config.toml
model = "image embedding model"
dataset = "single toy objects rendered from many sides on busy backdrops"
train_examples = 203450
image_size = 24
crop_scale_min = 1
horizontal_flip = true
translate = 0.12
targets = ["finish"]
num_classes = 3
embedding_dim = 128
arch = "mlp"
layers = 10
norm = "rmsnorm"
norm_position = "pre"
activation = "relu"
mlp_ratio = 4
inner_norm = false
width = 384
am_softmax_margin = 0.2
am_softmax_scale = 16
init = "torch_default"
residual_init = "none"
optimizer = "normuon"
muon_scale = "spectral"
lr = 0.0097
momentum = 0.9
nesterov = true
orthogonalizer = "polar_express"
adamw_lr_other_params = 0.0012
grad_clip = 0.5
steps = 40000
batch_size = 256
epochs = 50.3
lr_schedule = "cosine"
final_lr_fraction = 0.01
warmup_steps = 2000
weight_decay = 0.009
adamw_weight_decay_other_params = 0
Rows from block 6, named by matrix and row number. Rows with one number belong to one neuron. Each number is 128 + 24 x the weight over its row's rms, rounded and kept within 0 to 255. All counts start at 0.
# fc1: MLP up (model.blocks.6.mlp.fc1.weight, 1536x384), inputs 78-116
# fc2: MLP down (model.blocks.6.mlp.fc2.weight, 384x1536, transposed), outputs 78-116
fc1.992 [157 121 136 123 125 141 127 157 121 115 156 133  82 126 148 118 128 119 153  82  79  70 100 118 109 152 156 113 101  97 101 120  95 134 135  69 141 105 162]
fc1.993 [150 175 142 135 168 107 123 117 136 144 168 181 123 116 127 130  96 153 136 145 108  87 131 132 109  96 129 138 143 105 119 131 135 193 148 114 157 149 129]
fc1.994 [142 102 139 161 150 115 110  97 139 154 106  80 100 143 139 102 118 128 117 101 140 133 123 134 133 136 102 154 101 124 117 108 121 101 137 128 123 137 123]
fc1.995 [134 152 108 100 143 162 151 105 130 138 126 130 145 122 169 113  97 129 125 161  85 128  92 103  87 134 111 142 147 150 194 153 133 100 152  90 124 120 103]
fc1.996 [152  96  88 151 191 105 157 125  81 121 148 135 136 144 116  91 105 137 119 118 141 136  80 111 133  88 160  94 144 112 164  99 129 126  97 188 101 142 102]
fc1.997 [114 153  72 114 182 111 173  87 109 135 113  93 118  86  81 140 126 134 107 103 149 105 121 135 128  91 165 193 142 123 119 115 109 138  86 131  83 139  76]
fc1.998 [118 102 132 128 166 115 142 134 145 140 125 111 152 143 120 152  98  92 152 155 118 124  74 106 104 135 110 131 130 126 130 100 144 163 135 131 160 149 120]
fc1.999 [132 160 152 112 110 105 140 139 141 129 106 118 122 126 118 141 141 109 135 108  76 134 117 106 126 152 129 105 135 129 170 106  89  53  83 160 154 171 126]
fc1.1000 [138 130 138 171 149 143 113 130 133 151 145 123 109 125 140  91  93 120 102 116 111  66 120 131 122 145 128 129 128 153 104 147 143 121 125 158 140 126 160]
fc1.1001 [156 111 158 108 136 111 139 123 160  96 114 152 133 115 121 134 122 103 145  83 143 134 125 152 150 117  88 153 157 117 108 159 151 138 143 134 185 125 144]
fc1.1002 [ 84 114 128 121 123 122 144 138 181 140 130 127 120 126 103 119 112 130 141 177  98 144 156 126 144 138 131 153 144 111 145 109 143 143 120 119 150 151 103]
fc1.1003 [144 102 135 125  88 113 110  80  88 135 126 147 154 115  94 161 106 126 171 107 152 112 129 126 134 108 168 133 162 164 162 113  84  88  88 106  92 140 127]
fc1.1004 [110 100 121 147  91 148 107 125  97 138 109 127 107  82 115 116 113 136 126 144 120 133 131 119 169 101 166 143 115 116  86 152 131 133 130 157 104  95  93]
fc1.1005 [ 90 133 122 119 112 145 130 129 184 145 101  73  98 123  91 140  98 123 141 100 104 118 140 114 155 158 130 131 169 141 122 132 102 148  89 117 110 110 116]
fc1.1006 [161  95 111  91 105 102 118 129 116 144 145 120 147 122 123 107 112 143 126  69 116 189 121 134 178 131 113 181 139 142 127  94 135 108 145 132 118 140 154]
fc1.1007 [101 143  64 159 176 129 156  74 102 126 140  92 139 125 161 113 114 111 105 153 107  92  77 122 104 144  67 157 145 114 160 108 100 107 161 134 132 130 130]
fc2.992 [150  76 149  97 142 138 117 121 123  93  89 117 103 169 147 145 104 117 139 143 155 179 145 140 151  82 120 127 140 127 131 119 113 144 140 163 114 107 149]
fc2.993 [125 119 149 115 115 196 128 142 139 127 165 122 151 132 145 124 156 160 119 134 164 137 102 109 174 130 111 153 116  95 127 112 114  95 104 178 115 117 127]
fc2.994 [146 157 151 108  95 132 126 168 106 101 165 189 167 140  81 152 149 191 151 136 109 122 100 166 114 137 150 104 135 145 163 123 134 133 141 119 135 110 116]
fc2.995 [123 128 158 121 129 143 108 118 174 106 154  79 151 117 131 118  93 101 141 133 157 108 148 143 173 134 105 136 125 106 139  85 140 133 132 109 117 125 138]
fc2.996 [147 109 179 137 111 113 130 116 187 123 101  66 117 106 158 128 191 144 141 129 129 107 149 102  98 153 127 150 113 115 113  93 125  86 147 146 149 128 101]
fc2.997 [129 131 152 116  89 104  74 115 107 145 149 163 145 175 106 158 106 138 141 121 117 105 118 151 134 158  95  93 144 125 111 144  97 165 124 125 165 118 135]
fc2.998 [158 106 136 162  98 168 153 141 104 133 138 126 108 144 120 133 162 153  89 126 108 119 108 152 128 121 161 148 135 106 108 142  82  90  92 147 121 120 167]
fc2.999 [135 103 125 129 129 119 173 113 119 145 168 130 130  99 133 124 142 162 198 112 116 155  94 120 127 146 132 143 110 143 142 128 143 133 145 129 145 137 121]
fc2.1000 [150 162 195 145  93 130 121 108 179 149 150 140 139 125 130 146 115 171 140 136 147 173 134 150 125 120 127 129 132 136 140  90 121 129  92 115 142 122 130]
fc2.1001 [116 162  98 150 160 165 131 131 134 100 116 133 121 161 109 136 129 121 129 142  94 129 137 138 146  84 147 166 119 127 132 119 137 106  95 132  92 120 155]
fc2.1002 [125 193 155 184 137 156 112 149 124 124 133 141 110 141 160 126  96 166 130 147 121 110 128 123 122 127  97 126 107 119 100 111 136 127 171 116 117 126 135]
fc2.1003 [160 161 127 129 130 161 115 111 138 136 147 106 166 130 108 128 106 180  97 115 160 126 158 132 109 168 131 128 116 129 111 153 177 105 135 109 167 126 108]
fc2.1004 [161 126 139 121 143 157 150 151 111 136 156 117 144 154 156 139 114  96 161 115 159 138 134 142 113 119 137 122 145  91 118 105  92  72  84 111 126 109 126]
fc2.1005 [155 104 140 113 127 153  95 134 106 111 119 134 130 192 167 118 111 107 128 100 152 118  94 125 156 163  96 176 103 128 121 113 167 128 140 122 125 124 136]
fc2.1006 [125 141 137 141 103 159 113 142 118 145 110 150 100 113 156 131 183 111 102 119 134 114 149 103 113 114 127 117  90 139 152 145  97 131 155 102 128 114 121]
fc2.1007 [ 95 166 146 123 121 119 123 137 156 128  92 170  77 148 163  95 100 141 133 152 161 132 118 119 120 106 133 134 111 126 141 163 161 163  64  60  98 128 144]